config.toml
arch = "convnext"
model = "sound classifier"
dataset = "simulated sounds of rotating machines with and without faults"
train_examples = 39062
n_mels = 64
hop_length = 160
input = "log_mel"
spec_augment = true
win_length = 400
targets = ["speed"]
num_classes = 3
norm = "rmsnorm"
hidden_act = "gelu"
mlp_ratio = 2
inner_norm = false
subsampling = 2
layers = 6
width = 384
kernel_size = 7
loss = "cross_entropy"
init = "torch_default"
residual_init = "none"
optimizer = "adamw"
learning_rate = 0.0011
beta1 = 0.85
beta2 = 0.95
eps = 1e-08
max_steps = 22800
batch_size = 256
epochs = 149.4
lr_schedule = "step"
warmup_steps = 4560
weight_decay = 0.09
Rows from block 2 of a small sound classifier, named by matrix and row number. Rows with one number belong to one neuron. Each number is 500 + 25 x the weight over its row's rms, rounded and kept within 0 to 999. All counts start at 0. Numbers have three digits each.
After each neuron's rows are labels from the 100 clips, of 14848, where the neuron reaches its highest value: "strongest on" is what is common among them. Only what is clearly more common there than usual is listed. The data: simulated sounds of rotating machines with and without faults. In brackets: how many of the 100.
# fc1: MLP up (model.blocks.2.mlp.fc1.weight, 768x384), inputs 0-383
# fc2: MLP down (model.blocks.2.mlp.fc2.weight, 384x768, transposed), outputs 0-383

fc1.730:495485481520485516507458475493501518474481486509527518501468496497493527494509474548497503506505517497527485505477526498508508491509489496489550480511489467548533482501516486557514487473489480446501495489479520540516491528503495485467450487521478482445550503503492471490509455525483500521503516498537494501494495454478529532511501527484452558518528520510498509486456490505494486495488500479489524534517528540513517507539486519502489481470475429481531506506505509470533487493502496464496475509483482492433526483486488501487516498491475498506466552466527477488523506520490515544442482506470501503512495518459517497496490520455491479491442536480507490476461527478498544529502486500472469449512488499506497524492517484500489468488406498531455532546524471517457467468447510475534501521496489483447489513494465494469527468498475478498520554485455517481525535524484514470488515473537538510516473552530462499460484525513488527541498564494506456492467488489521480488464498531483481466508491512512487504551486461501535489505462508462562510488506492497464463502482527448502498494485467531533500451491542494514495524491479525486487483497511512515507531487524454506
fc2.730:466502467480519516516496472488434503520516477467536488521517499489512478499473502501497488448553508494458514539461556463522481483489497493501512487473553541492469484508518522563488515496498508468497508489491437467440499491503531477486464499517502538459484494542510556497487487485502482471491514479527501523523477489523482481523444469477504535504539477512500522512530470502494515450534487529501513515465504484515524505532470512503467541465494605528452448485536553498477488486495509488506464512511512517512502489525531505478534528509514500489512519468487477554518511494512493470476455486468492505502457514484437491510490523529503514513470497465497502464486475474432477506498494503504505471488528513503496534463487524500474513471523458517536513515468501492516526490493494521466536507513476484521526492480495490522488476467452498510474524511553498450490493520475512487479484486523474512509536449489527494522495518519502513563516538551491527501500518562497503480512518495497496466501490489464502498486476473486504515483492457485495481493455478509491507471513493497485458502500501488503542522511475486463507509548479480436473514524491534520463497508511484530
strongest on: compressor (45); muffled (low-pass) (45); conveyor (32)

fc1.535:526534479506475490487483475500505504455483484506469488483496513487483552488513495509521493515474526516526500534474504526498515520555484469493533484530452525502507494521469469520449496468483467513467528515508487501514506527494519505474507502482480519494501495525503477480523511520465496510437514485492488478492486478501463475482463459499533541484479493462466514447539526544548522514508475475451505481483504485483500533505502496493473502486477480499518547515497474516551451473536510473543483486543477523469542517534506495535537482495514530509500461505516506493425490449474479506488533497505549475499476491470516502499512550478483488512474491483480523478496503481516503480492519464527517502526506563534470526494489476500525528504503488544559477491546484495489504478479505498498510525475452490502508507494447535477473510476507523491497497556509504566505540504547501512436533537511535482487506493547468471512478495518476456467509474497502501501485483483517535517526526496526468514522466510533485492514450509504440517502560470469524491529472518501539504507539467503513513539468490569491505479545475503498528474502527471470495487518521519488454499489510521522
fc2.535:533448457499493486519547468514534494496540498453509494473473489495519531514510529479492488513485493506491479530497482484457502538467448526484463493494531493498505484475512512561510479518468463483511481511477514501530490473502539488524484493521535523493510485478539518502500482500500537480491474493496472494509447469477515487451511516505496586551520463483519502515535479502454506524486509490520464446499489498543484521501510502529524491524495501448477528511498481502520516521529520516536498514491533521502518477499478500491532509543498485496492477538487512516483494494485438485511490571526495521500511507528472507474551512534518450534508498483512537484534445471459488507513481497500523553504508498492524488501515502558484464484475515538505548529530502568515466424494564527541495487517486479487497484531519532498538480477465485522482490532482528483506477480503479500538465524474475520501525496492486456508482487508469497491457484510526534530484471489479518521487500480492517504530474504501523495537492533537450518567488510501483532512467530501513492498495487538511523545484494473463542522469536476496475501531490472531506515500534483485502531490535514520
strongest on: piston engine (49); compressor (33)

fc1.322:509471497504463487512473469505490464504514526530524489469522497513545478523539532486523481499496508487481483506507458463499516528478534551477510486505500551494456511474454489524497483535516487484508503531508505517502514463491512492505500510498484549482492444507489498518497486507484492433520503495480499514520509485525446538468505494533508499526482500512528495470519498457521515520535546524576496545512455480450512464504462500500516512501504508512485521488502467521502476444527526498512537513506535501527522488525475521529481486478537460514536472514506521526497491497475468471535481519565491503513530461484461514491505462519468508538504499494513515497474513514473513458516506522534539492481587542481521492515505498474486505514509516497507520459468531482513517505488522535487516441519451535495504536538514520475516526513466495482531501463522528567530480535491488497549488510514510477480506449466493477534497468467492473508474521544482506516503489492496488506477499512526502487463513505524516463471503545507492508522505514477540490523545546503473522497528536531523471500506577517546498473477504476499561493532519505485557508472484484506507489496519516534
fc2.322:515461509480454457452560511469514458529506505468518485501526529487527503465495501483507520475517534476498507535512489520528458450490527492490522506467524517508528532494507484490511480482476522467516496456473536513502462485533515502529482465494556531458486499515468481457490503516494530481477497489485486503478499463522480503528508502488539514512471492501513537473526454485500511509498490470478505517482495503493491494513494557526510499505510557488528508457522504496496490508498490526521490476512575545467511467567514469494508581525513493487521512471501502533539524514475459456490486504540505550507480509501510497512554537546527472479509473477476527509466473521508493496536530531515515568474470466502487544487509519497522502492541485512573500496479459494503488486464499511543524518489480518501510505530481485527501482493524493526521508531549537548505506493477538498495473462478505518512501458470528518559575476497477518464484478475511558545470485500528452507511517466508534480500485500523513479505464499521499498528531464506485491494526500523485516528516501549483481512507537480491473486492499477505463515535492520503512493496520527504521502471499479532
strongest on: conveyor (97); speed: slow (83); state: normal (73)

fc1.753:481537487503485495514498459504506508481489516513541495497478491527563509474478519495516550502518510536484488535522500484488524484502497484509499480514504523498518504469467504482437554502553517521563535534492534486548526500503521477487515489475484483510500478503497439551485531496500490532447488495504531490461457468540543483519482491515514503545500479456509479535506446498500465479482492528520560494506580520501536495492477485525505496476513464498527489446473556545514550538504498460490472442480484517573504493542507472515496503507521484546496492522455521472520504488467487496495473487479461501493494474486520526479504486524495510526491463442500475506521520462486491530497559501484490485481509484514507493501475505495508490498497495504507490505427525477493502489535505505466510489505469492494485506516513513485499506480529500575453506475490532522499526507510485530497523502487524471467518500507509507525542549487479538514499512518493480496530465480477499534471502485508482494495515471508512486477550530506477507485490459507501464528456511537515468460476498512449497480476503512508491512540492502504474528524488500463538546519557503515520508484508557518
fc2.753:511515531552464490488516499525529490520486500485502500544480525538512513495495483512468538544466533485483503516458506538486467482501533518458501519535500481457546484559472498503508515527520504492565492507547536484498531510515470500492533518476505487507521486469451495495486534482453559492503514475504492487512487487508504512492535547496487458482508483480506489492475526507493519513504520524503479496518539545488484445495445482500519486509507487523481495542494506489532490530503491444477470488515470498495495506517494544529527525518538494525462477455511494524474497501504501502496545508480475456531479515474526474504523500527523522487495471469522515520476527543475486438531531493527503553469473498497500498490448467473528448562522525516513480485500503479513518498483477490527529522528515481492512486482472567490499518478477510499473519499494480519542525452474496529470499491519507488514510519463479464507502526507503428517526465469530472498542482556528479462524564483507538515493515499532499466489476563456493509484495530478510476474476502503518453523470513521450505517524520496520538483480547513510496529493504522541492527481486503503517517496522544514
strongest on: speed: slow (85); conveyor (46)

fc1.18:486488451519498495485484517492478505505468486554511537511490455505528484489530501483547480536512514441501485457508431504457509511523489491498530487485496527480493512457518488499511511539486527539500521533547472504531501492526463506542497479533515457505499485505512510538541551459490483538510475515483474511504478457500510478460494522518524496545502489467538535487504484482520520521532504464572463513485529526477559468501504509515501530509479500521517540491445499518513470501517523475485533471456481525557540485504468515493523501509518495511489512507457478478480490509479461502517481511461522481503491490482540507476514454534494488523520479510525531521491500508500502485492545523459453487523483511519533484485449501500471527490515511516535484536488498487479474509564542513520537472512504494479504520487517457497502503519488472515487503459480492465491550517473467489482545484473479494505499485465461495491500530502507470494489521516507469508509497462481506511484463510480488487475469490508531477530553565519538502485529513484506464525469527531482509503511517461489483526425482510487502470503501489489498456507507512483513539566570525465502479475495476496
fc2.18:498489474528473493492489509481570488501482513451504478484495508519482539452489472532506512527502490507510494499508507524450485457496529490467488523489489499454492481506513496481503485494505515528516560457526511478515545481476518449513524487472514492486512489516500468483556509515503466472521469477484464493500469488469481488511519480511500536532513493543514507492496511496515481522506565525486496437538456539528499502542524490475513515508524497521477528485484493477471501484527520559485450523521481499467462457490481490509472502508456461513518528520462541509493562488529471483485547539527472461493498540504512522573498494528551478439512471474489490520501503516456511456511520482508545552485486480471480499470474466499504476506478542497529504452505473506532482540465486503547465536482468480520482499485485496487494500486508506463490526520479492470535454454486495526509495500517460496486509457518501508504507469509488484503494537481462444508488499512496549493533533457532533472492489481550532522530523483485525506525520500505471554503518475524492487503469513522504522484478517482531473504495526453491509500518483494530503513536495470519475536525520497483
strongest on: speed: slow (99); electric motor (95)

fc1.114:494498445474498495493513494518471528470462454517496488464468479475515523461494520483462500532491533483493520463513505525476530518519468531528475497508492550489473534495493502494512503498472516483542504489545491492476496541503478496527521516497520453515461489524520477515501559483485502475516516457519527497484493497447481517474510481496494516552478509471545506507501509511510512460538548501548455507498495452487505535491491540478544504503481491513539488497472522499522482536513507529562518486517515535503527480515492546506522494486516488511474521482535515488433541472506522524473501534485480506524535491464538513464561465481526516518506504510493550481545488472533449515483505460477404488489477559520535546486476510533498494513496517496534485479497496515536501500504537510491503524510463543453493537532466511505491500538519512521506511504482520535498483493485532521474495517486475499499484517483526447493493521513521509527498490481508490474495463495456481555500542497500458504505490503475455503527532482511524501500480482513484462507502494574482481486531475487490534476478493503520514442485531475512503478533542457476483473531509484514524535504496496513
fc2.114:542506476506510510497523515495563467534458493486526560506453488490518546443483511530523512521497491499496562506526502458497528478462540468518581507502473476447524475476510536502496456507496494503483491466514480443506481465480517464533453530478472519485507469501482513518510443498471484470481550493480497481547520486494576545510472472505522496502525533518483524503510492493521503492541526492492514476526526516506516474500465506515456534453515515497497504500512504510492512528506542546535519500578488518454531502504519510488481509519546478481495527488502516521472466470520502510509524492528490466534513468520477530519503502494489477474526504499509497512519494560462511497495547504551529522490478527535516484488478482501521495500470520474505508478516531538502470502493479471451512535518504473502458516496490476528499505493506497499504561530506499496526521483494529494525493509491488467480523455457551485502457478510504535514457484520550465498502489535471530506527509522531498503503504532466534480496536518499496489525491469461445510475485475543503499514450499477505501555497476504501481505495497512506498502510476511515562496499480480499517489471489475499
strongest on: bearing knock (41)

fc1.641:519492458472466507530512494508514491474509469512513429508529527514496493500493490523483483513487466503471506501471525476501449494481522491477486529487517464500491502513502532557574500493487501485501507489466505510512496514483487494452514494460503464454495454520532444489526497502487477537462510498509565506465492474492474488478499507485473524500525492469473507521492506526530461500502481496501481519495544511491521525506472529511487515492517476486488491538508516480511481500506497491554506505502541462451512490489512497505494523499505527466517534474528467502531540490505547523506520509510518489470463548529567518493531473513505522509461494520511484508474499461541500492520513451500467448476489497544543481519502536512490489494513486469474521511507493524485489540515444493505482471470445480474525438485490517465475504490514519558494525503462524475538536472502495464514484480515529556512524507506489475549497483543497485525495529492537481491486459499492487472447499511498480433493497506512501512520505487486524466545464479523482487483465478551503482487478470473497480493495504488529484474570553533482506494471501521469528500549567538527488517487529534508
fc2.641:503545504552470494523508532484502485512496486449540465497498524479489514499504497470492503537518504497497545506516526472470503527487528466475496547492470534479509511522512504538517456533520510473474530490548502468504474477499553479507454543476498521492500458502504484511549480481496529472456497447495495515507466467479496502469475487486505497577533496542469514468554451475503522481563520493502511514485494511475481508533506488486512500492524514484418522512524500528493537506549497520503491490508471518489485520500496538524513471527504426496501495502464487535483525509527454471483517524462485484501509500512438510555426472512508466513492479467485522487479464467464470477525481515502527472466487502492473520514516491483488519484480519532527529518508513476496498488517472483506538537475485451514546515492498540533513485467507489462491501502515509467513494476498493523523521521513477464552504460466505520515480480497474519508437512500479470488482528508523507484532444471525532537511476506484525466514514476463485492538492490472494514497494492543527531501515507496497470533455465488511479538466498497535500536506456476502479499512497477497480492466513505520
strongest on: piston engine (33); conveyor (31)

fc1.196:459489542527483483500506448472452503495509477559511492463498510539486481488535511529546540501504507492491527507498496489524462525519504462484540481524496480519576504549496507512507492519498487536464482484507518528509526559479487477520515531461488476500496470465477506499461479538514474461497485526488474504477466514504477498489472489515489521506472497439566484510470505487487474469508486461540505509504530520456508486504498505545456496476530503543560501505531555484503488528507496490504496512519479482511512497463491494474478507489509472487453478498525486514508523516483567516501495464498508502496514496509559491519465528535468549493472490508511457475525527550493504472500457540516522553446518524489474460487513482502522495498489491465546497495523527517519502481461490525508471550502472511503487522483518502524486526510516513445521542465491465455530505555506488478535520479485487514502483511506552497537512522521474489453481453490530483472548483476518494491496491495516532459480486511467501508496512481532470484510481490503487549501524486525498493482500553526509498479505517509524525481511482495496515471512529534431532503508478490520551524487470495478
fc2.196:540484483515475516473525485474501485518505473505512515466520524459501497480483486486475510518474515513504518517535527498498516484479471479475505481489466495500538508474469485477527500472470551502535525519492489494506510538493482495524458503432451493486480461476519522493514483465503503517465479522483455508496501494485463497500521489519509457472526517531479512512492481447503549481463503476441484512518493498482475472520489500499523499447526528459525549456513464517503504484492533545506485472503478489512511508532493484522458508485517484537466504540538509538510524494497507492509502455494509487484474477516483503516457535536489472497469518487465519479556557542510492505511509489499499508523485514517459534507476488469530468499520508507511504467474532439432531516448470450534530476467505497525476514470483489535535492533524486503535505499526518516475530481470508494496492492468518502583484483442527525491488488516485487525499480454491499547448454557494533528542480481497489540470476459524428500547485517518485478500503450483473472511489473525513473486486498487501483510473483526505495461548519505535471492483477507503528469496486493494514495479477503489
strongest on: piston engine (93); speed: slow (69)

fc1.436:501519499465450509520512487510525529474538506466489506449489507528484524508463499512469499459472527525524460527485496498489478495511475479519502503496493494467581488549527524491481469490491485472464506483539470511492527507480496505476494471554503517476498549519451529419524494513459519521513524457500507492508516502526503523511539521484533524506502537513456512480516505473493556527462557491506503505509487534523479512497499509505484504527557523469571508531467485509558524468498489517523503473506496487493517474500501475525519485466509438483483475508494512500489493511539502511411499518473536488490490517506510496539494511473461493508507549503464474525506506487518490484471486487480484500527494514453481521455461526489529482533463501487486478486486492523479527494556470523481537498531453474509487476476479445520486511484486517496492489512512451505495527489510508481467517483488498531485559533507480504497533528523462521498503512461507520471525513538505526473474510470455492527505492519459528497471515442500486486479463492496504501514551496475493503486480521485551503493532507516472531473500521522533466548483498506547490518496528534509528453499500520497
fc2.436:510487452472494481504492526512531447469504499495513507521528488515485492510483496497462490506496530518523511547496505500494516520503519440500503508474486463498522490529483473505506527496499493525512541501468502462532484450527530485535445484490521448458493516495499474480511472533491493492466509521470522493498526531470557506512381524472510510520486513507503550530468506478504503505504491474490500479484474490496512503528543506453511509477471543499461503497554469548513485519539540484540509495514498515537519516502516529488482497574502516520517558532513483502540477497491470541506485471529510496486509526518506530542507493569448474507519488507508479483528509525499512525514477503510480515533518512472462491496474524528500473484513527529555514433514480509484518520524493490495522548489522477485501546505495490500516456474516484513511484491524491495500500532527566487550533518500497498493492435507547482490494499510500502500500557484546520531500534525511543513481505481512474493526465528499509508494534469511547497484541480517473448485501456518516490490507510535551512513501520483507489496498498481506524525541532438497549493497498514515511501467503500527
strongest on: bearing knock (38)

fc1.351:520524487534512481474499497507486484505506499520481511468530454483477484578492502485525484498489494504524525458461468501509505504509496515525507546508488492473504481513490473525492462501458534503522511513497522493506513481503488491495494532530435482497473501504509558523506513521475569499501479509515492565591511528516520516486494496521516486446488493533500494495480498508518518438508504486527473497486409482506504499485515412513502496516500524487492513521469506549507445503502498524514544469505454508495483535544516514503487500479497544508491484522551492547466504509490518490496542489525491489491478519510463542519549527476504493500521504482505483514525447500464509498470498539466496520534470451492502504491488476515479493477464483497496503487492465487514502485474513501498501463511486457517484501500424500494503504541471532481507493482440508477464545486488505490535484493507493484495482532516503499456469473517498521498532481484496514528524479440486491485485504559547527507467501528488503502449513536514526542535561481494472513521496504501474501509534507493527490498510488546510485488530527475505505526534467517496471489465468489521494497529492422520
fc2.351:508516528501500500500527492481517534482503536511508514465477524511480526550512502515472493551517539533542564520532498464473523490506465525483510514498507525462526535522513465549503488514507506501470456496448521515516504526493442555557489515485540479517564500485503548505470528504508488522463517522506472493469547486498493437498545482466496498516513525526487496514525526512515468507519506487493471481472482510556534522513515519497484556501485485482505518497507527519505447493525496524528509478475556533526531474493442475465505467532489499524506506520511482482517456456506495457542489523533484506493558522561541479502496495497487484467519471493501521538468497467496522505543457502488505514494480508482454506525491539517531517489519560523513486548504518492508493481495521488535536478475481499494527506504487493511497513471492532499527533491533520468510496499556521486515491485506478499510542477458486493520501469526488523496492500533496493480534548468499468522518491503537500518520499478474530482520496482472524462499532499506469554494467528540501552507528520507559492510523457517529486497509490487519481469528533496488519521516529475477494538504453495508
strongest on: speed: slow (93); compressor (34); piston engine (32)

fc1.617:469492500512504518471491462456445481504522501492521509500521492515552509494505491448512510546503499495466462458495493471519474508522527496501480526531457507499486526502499478450511487486540498487520507539521537505528491488509457473521523516497495557521471483477485493521497521499473490508541497516501474503515494517495545525464529521533556506506487519493526501491536476483482498484485491489505519565466489468458541506490465533515525491533492516486484495464496484539527500490462550512486518480504525483538501462487513486475504489506505505552485500498499558516503524569501508536526524465515494473491523505484491524525482493487499481518472434513445501477488506455525493507501519474495506490498508487481506487508506505522552510486523537487526497483477516489518499487510487475450466488509514507565480503561484457480460509534537537511510524521502530488504555498472469484523455532457512473495515481499481507483491497474509508482512492483528495498521441483451499512532446533505528485502512542485524495519557523540549509479517458526475456533531488524514509439526521559518526540506527534519496502496506503503516502493505579496463504482515479550499497476509496463
fc2.617:517477505499480489487503545506525499462485485477490483477528509473519455503519508500472493527483480473483515487507455501487492527519502505481540503519514507479477521486494507511512534515495513480469500489484575524500469477517541509507497519494489476523512510477489490489461482531550518472499493510505476518434533502460568481494527514491507475513522490509490494475539496478517485528517501495496467507447519519501504509499516486474524480527457486524510486518514524510575515512503477510492544511528496510491513564500503497497489509535510519507492480530490487498534478484484493500521499519507508505542538484533499496518507477527488482483504497496430494494553522503493502518491509525566535508474480531500514528498491544499523545460428555520471473523488506522524540496503518500512495500526518441468494490519506456513509508478490534517492417498455530517514469532521497506535510518541471511469496550456506511542504484466441502491478541491560522515480509540561491499531513480473548528506548554500517509520472481477555452533560517487522471515526512536491507535509468500495464505492507467502511481506471518550527471509522488515526521525503484463509486498531528480
strongest on: piston engine (45); muffled (low-pass) (39)

fc1.381:528506494506490477470500464462443470504471527499489499533473508500469467516491489464554515492512510506507478488473495485529535540499484526521502468487471483503505468529495512509461503497474526501485502497543530501495517480513521536493534505504504511478517518455480498499475467533508547472493514465523516451517535527474533495484488480495466483491506495500477482471544457504496466522521498478487497479493456538488486498506511487516464459551481549488493509494481465506508497499477504486508525487475516491541531521436515536512542464475539514504512509536467528471491477509535462488509482523513488441485559487547501534481478527491453509478502459488471496490494445504552514504519497487487531468497491516479477506483494444510507509511517516490486478505495541495463520501500509502472485460484480448484490452520458518490483480501519515485472494516518503535487541499480473489511478503471544507466501483501518508468537524520487513502547509515476553506510488517465468514513513508514504488462461494512490458496511494491542503539474452491542450477454441478514473446516512529499497516489437508422470509458538450501502501480516515490529536485496488517456433501490497509
fc2.381:539503474507502491498505502529525500457508465504513516527485485541519533529496513479503488519455493513490490507504453494440516511476498496482489480584496482495520512515490481529490487509524473478515445448450551515534476494476454510493483525537532445504534489469545506479481461510519469504512501497504482471482493492516533492520511496534503476476534505468503506542518516512565489531496522521488500452497501502455524495487504514491492544475496466519535476528504481533512499525523570528529511494497479523506555517506457461465456499538511502484533488509527508490463480481502554509483502531519531478470512450522480449498534525492496510473543528503485466479476505527482486483519522486515461533514538505528532514476459527522525458502510504502502528538534528536507518491488527540516559465511515473474497486487500478456479491516496514512466469539479533475488479481505491555486477511472539496502532508496490475489463508522503479532459465506506495498505505506527524495494461468508527558503501493489482482478468551425528486501510553507502496473512475530510492522501511465497471481520496478532530475513537500528503446510546480505488488489517474472509499488501507505
strongest on: compressor (40); conveyor (37); imbalance (37)

fc1.745:500539461517459484492462532490482523488513478499491480527499509505524491484521535458495475516503501516482501479481485501513510512525491452496480518461448480515527509522518515508523504476484496472515503516522524517544486521526478492529477507546480496519494485499501490479485504499454554501535484520497492487507511538528476492481478522500490533553524534525524525512496490504474487508483497499509493542523490515455497507519490520451449478524451478458543507484485488534510497504524526499551557460481546507552477497518483506507491532485513499524492489530502533506472536502546465497505465475527450517464570460494545522488513495482470457495498537493497488493541535513499488494449507483476479443487497517488486511470480522552534466540454515458540518524436486493495494473463532496463562451532491494502508529497440509502478539458503548489513549514465486493501534479463444505496499486489494481492449504505513539491494511481510476533524509507486483476542460491464525517499497527498506508509494535493509469501510487502518497509537519496543508528517449485443489443499514484488474506508477512482495432486498521510469506471526486515484504485543486503471490482510501492
fc2.745:520535489497476506466459497490519495461499535522470512492500509516500546480476488526472484455497471488519483453505472461525514505483489544507525505478527500487495486484465499456501473495487512560512479491489526534498502514497449519526496516509524506517509525499482521543470514510514487554519517549480488467482541534506537496497499509531517464447482464510524496536445509543481518530496516531528508504511465528533532512466493498459492533492536480498528514518443523508478507527484479518520551469459481448472497509430470504480470505522519507549498492528535534466550497483507513492518488496524524489563500466531550508514532472492475466457517490505510481508477501513470498529466471501512466488539490501488513455491489498511513523475439486491488465436471501505513525499493517501514477506495535469503503484489502492495487509493526514481522528493450511539558526527476470512516469534515502488456506530532452495491475508454475511519515527507469501500476488481489483515483507537496489482483490540509516558485528537500482489473538545530526477480464474479525463502527473492499526513524532494505470509533506500458495465500570483484474508463477482487513510493469525499
strongest on: speed: slow (61); compressor (43); rattle (33)

fc1.348:464495536519516517477490456525467503466510475490532515432479485439486555504505545511543554508538521481499510506492503498497470537498489474500512535524477461512495497457514444503518531480501506494535490502492534502511523520523465523476459510505524456494468476452484439479464475499519508512489469495492518514527513531452506529507475503491456489508444527447514461492529497498443506475503504449489488504489543529466520512474540483506504479501510466527535495489493498530498473502526520527513521496535493504517467477459538480480539518458509513521499508515503526499506511483505570490515503461485509459482497529484540486538496515543485533528476506458445496479510530533546496456477507578494530499475490519501524500483493509532541508520481482508525475489479509516521522516488465501535485504495469508540477486510512529514514541495519524508494522475511524468493537516481526517552527488461523484508499498529477476505526513483468470517522491538510511500471483512493526517499452491508514491505496541440549514483469502556471546464476476483496533508495551490524510466487517508522524504482493530507527510510498481501495517500514526504502466485477501485508483510448495467
fc2.348:558514452503478480504524506479483518514483519491553494512533523497546536502519488470507479502537490500512557500494526488506471490528481495532554472492484485543515530513507448462517481487491515460508500493508516481532513546502495524534497487517511516505509436492465542493477518472492525527456493491467485512480521473497494520492498451532512518513466514498499499522488466480502510458470525482465537502516498489463529486511514529485524452474531530467528543516559499477505454514490520505496504466514503517523500514467510496550480509537514473477504476501495518483438533513475470520498562458477504502497472461486506481510507533544516495523519511499477478514520527487503452473506475505496544500502447474491443460535539521478539476517535528496526501499487508462485478508488485500523495484457491507477483538484503523517515501523520461492538524489537526553505529457495564504480518508460505487530562468480487515508526458514492448492491507463486502521500480500524512490499516473537519487496461534473459504513490520456466439559507462484505482503523472526523481495518493522524498479473497537510478494485468472531516476508462474497481468504514511518529488511448509495
strongest on: piston engine (94); speed: slow (72)

fc1.740:483489481511501513508476511497535527495459500473461510492528520495471523534519538495501487494500511507520514547555465499512500518570477528457483488499447444510501499492478496513538500501479501456518517512534506502540508478493480504511506501529474492503476491510493479482503479483512498503495471558490496526548519499527512533498493521541475502520510501540512493460460476476496526502519502484510501531505488506512500496547488459485498462510517461451554477469493482464518497522473546500500507525506486561501516491495474473488503538487531538518503506522500478519485571550541502511480420504520458494530551490501512533486479516465511498490518528469493521498520587478506494482483528531516503484527530477514483471496468495536540519481459523434516531520519523469491455465502501494530500493552483534500500502481466500553486526489495512507459487494417537514491530489499473492498496487501491489479470503475469527473488488487496500507511485492501464528507452436528504514518498465499498514456468518501485484513500518506543481504476547516502484461520483461467427464519503511512472501505494481479471443509508491478471547503489473514463482517491493502476513483503512492
fc2.740:505537502518493524502507502473496503507503480506442530497521476547495533500469498507499506520507467493465501470529501527517493474522509498497487533488507495537498533480531472485473485487541489572468502489507476502482542530491457481465510499527513495510540491501541508510467521505496482554519506528522518484551484541521529451461484515535523484501519467536500487533489518526503518564527491539516474466544471501474478505495535496518510551479476462498498498519472511485559497518537534532507492520485491475505500521474519499487472478468496507531532537505486532485513480485515484497482487457501511484493542509510520478534482475465457487463525495565497541502472508503503534509435515506515474502514544528514488475476470482465478458507475509482479481468552557504508543482519454531499479487486511448491527508488484500487528510469542513503520513499474452478519510505511501547501498511518515422495534510487492501492500542517513515537501517515509472535525520500486533455508499507512499492459525521514531556469498462468468502470499505544480512520447490464506440506483509467490491509538500514515487527545509504443536493482518490504480505506485471459460535526472515491
strongest on: conveyor (98); speed: fast (81)

fc1.339:506545495544488491462479501505483451506451552526481481544456500526530493491471481524506498450493492554530467530484527473487521463501489472474541440489506476553493471527513509502462501545507534517524521479479451527468458532506504490496495494492490518482489470511489461476512542513449478510477476519509514468501486514552503482490512484466489477440522493549514476502501498499501495478492485519501479527490515480514490464507449544530449451492509465496444541491506500512520511545520492507446500513509490508506497479511500522520479513514523536505469518480480486475506496500492543482511468493508500483473553502553500520473469523488477468500505505448482487504518496542520514508543531483514526516456513494542518515523486477510495511497463539497484502489543524518515472503486529501478567519530487492530511483510480511525484506517512488520448508464498469478508474473480524452514451491500541506493483504474501499493471484502525516482500549495501512550531479518448464480540517504489476488502512478495515508474455534494502489500555504512525507482459511502487487499470492491496491448502464454512472468518456526510453510537476529489485466525472490519499439469520518484
fc2.339:488516506468540522504473524503476483509538482515478479504507510491547471509501506451514508561540507519510482472507481473522487528475548525547449473508499501537468517482471501534477511481514493519515462522496501501454522542479462509485493469481472530506498500498502540471472504461528503537466513514497495459531487540531526499473482485508507521486488536508535505540503499507495539502511476485503464528506507478505483531511508506490471456476570467513508472490466477480486485493543491520499478501474497517500511500501495481535428522494488433533480515516481484538468449496527529477513543480550499502456536531507481484542527472525506484520471507525512492526528502532457498494462532546476463497474519485544517512506498529473471508507495491531510525498479476482480517480489531461486538514527551477488507514500520507486488500494488524533483504518512471444472509532540522459485540477472528505522486491467484477511520521505530512540484483547496501531495549543525497490499494511527463508462509530506502489500497500490486512530464515526477539521514512496512432469520508459511534510506427529491498503538502444489500539489486517487522515511489494490467548455553528496
strongest on: bearing knock (38); grinding (37); fan (36)

fc1.499:517483540575470480500471516503505497516536492493503499472519527492476487468505506479514472488463503502501505515490518492534483492522485475473502539493504460494492532477482527489466504481528456509495523475486492484563511510519488476542516478472449485526489477540489470479476519460464450504518461484489506536491490567526508504484487506483528500462515459535501480489479497480480498446495468523464545522489497508483480498475472484512485461541515508495448560522467488533491482515482493523486525494482425510517478477475523490499521500527528535487484499530470511479506510483548503467514492493468475484489488461524464496514524530534520452512507453523499491521502502525480490503520475521514487495491509498515500513478487502530506516455507535492508536489521491540546496523499522467523552520495497454504487461516438543496465501537512535474499512473517496458534533511497502505501489482451527463498480481518495547494485492499517497491531480469473512509534470489500489516561517511540506505536509529492566517527464579523521507514595492513514486512462419475495494501504505495481489485530535498503509483501484495497465476530500482502511489511491513526467488495514455498
fc2.499:531436500482557544506493486486485515492507515518461523444448460495483453494503529510498471485517528486518489496533488468516500480473505518514526481479525484487483505488505533517491525501521508542514487531483534554528520509511494447513476491479543539504524524512524509461498546532560501482507485516515478480489518481517467499480524482497497503485515465518514452496491552491484468535513502476531513491466546541511517478495449515509481509492484519487513507521528528489500501491468501495473518525443550514517502499565465469446462546482471477487461469498489519487473455539481508487504487523493529479489505521484505475494503490507527523474511489512492504469522504488461508533464469558487501508495501516525511471532498529521485515474499526473480519519525461512498468496489551487521444488569490490467500474526489491521486489501510552522474477493461567486505465496532460494504460520473508533474500532500472481501533516466513511472535474515498529518499461485483498487522480505538538480503492505499508477506482555489479522552512511497495526535544520490494459524529483514440523500465522466470527500496487493479492480497485545505525538489488464466555483497517503474
strongest on: bearing knock (53); piston engine (45)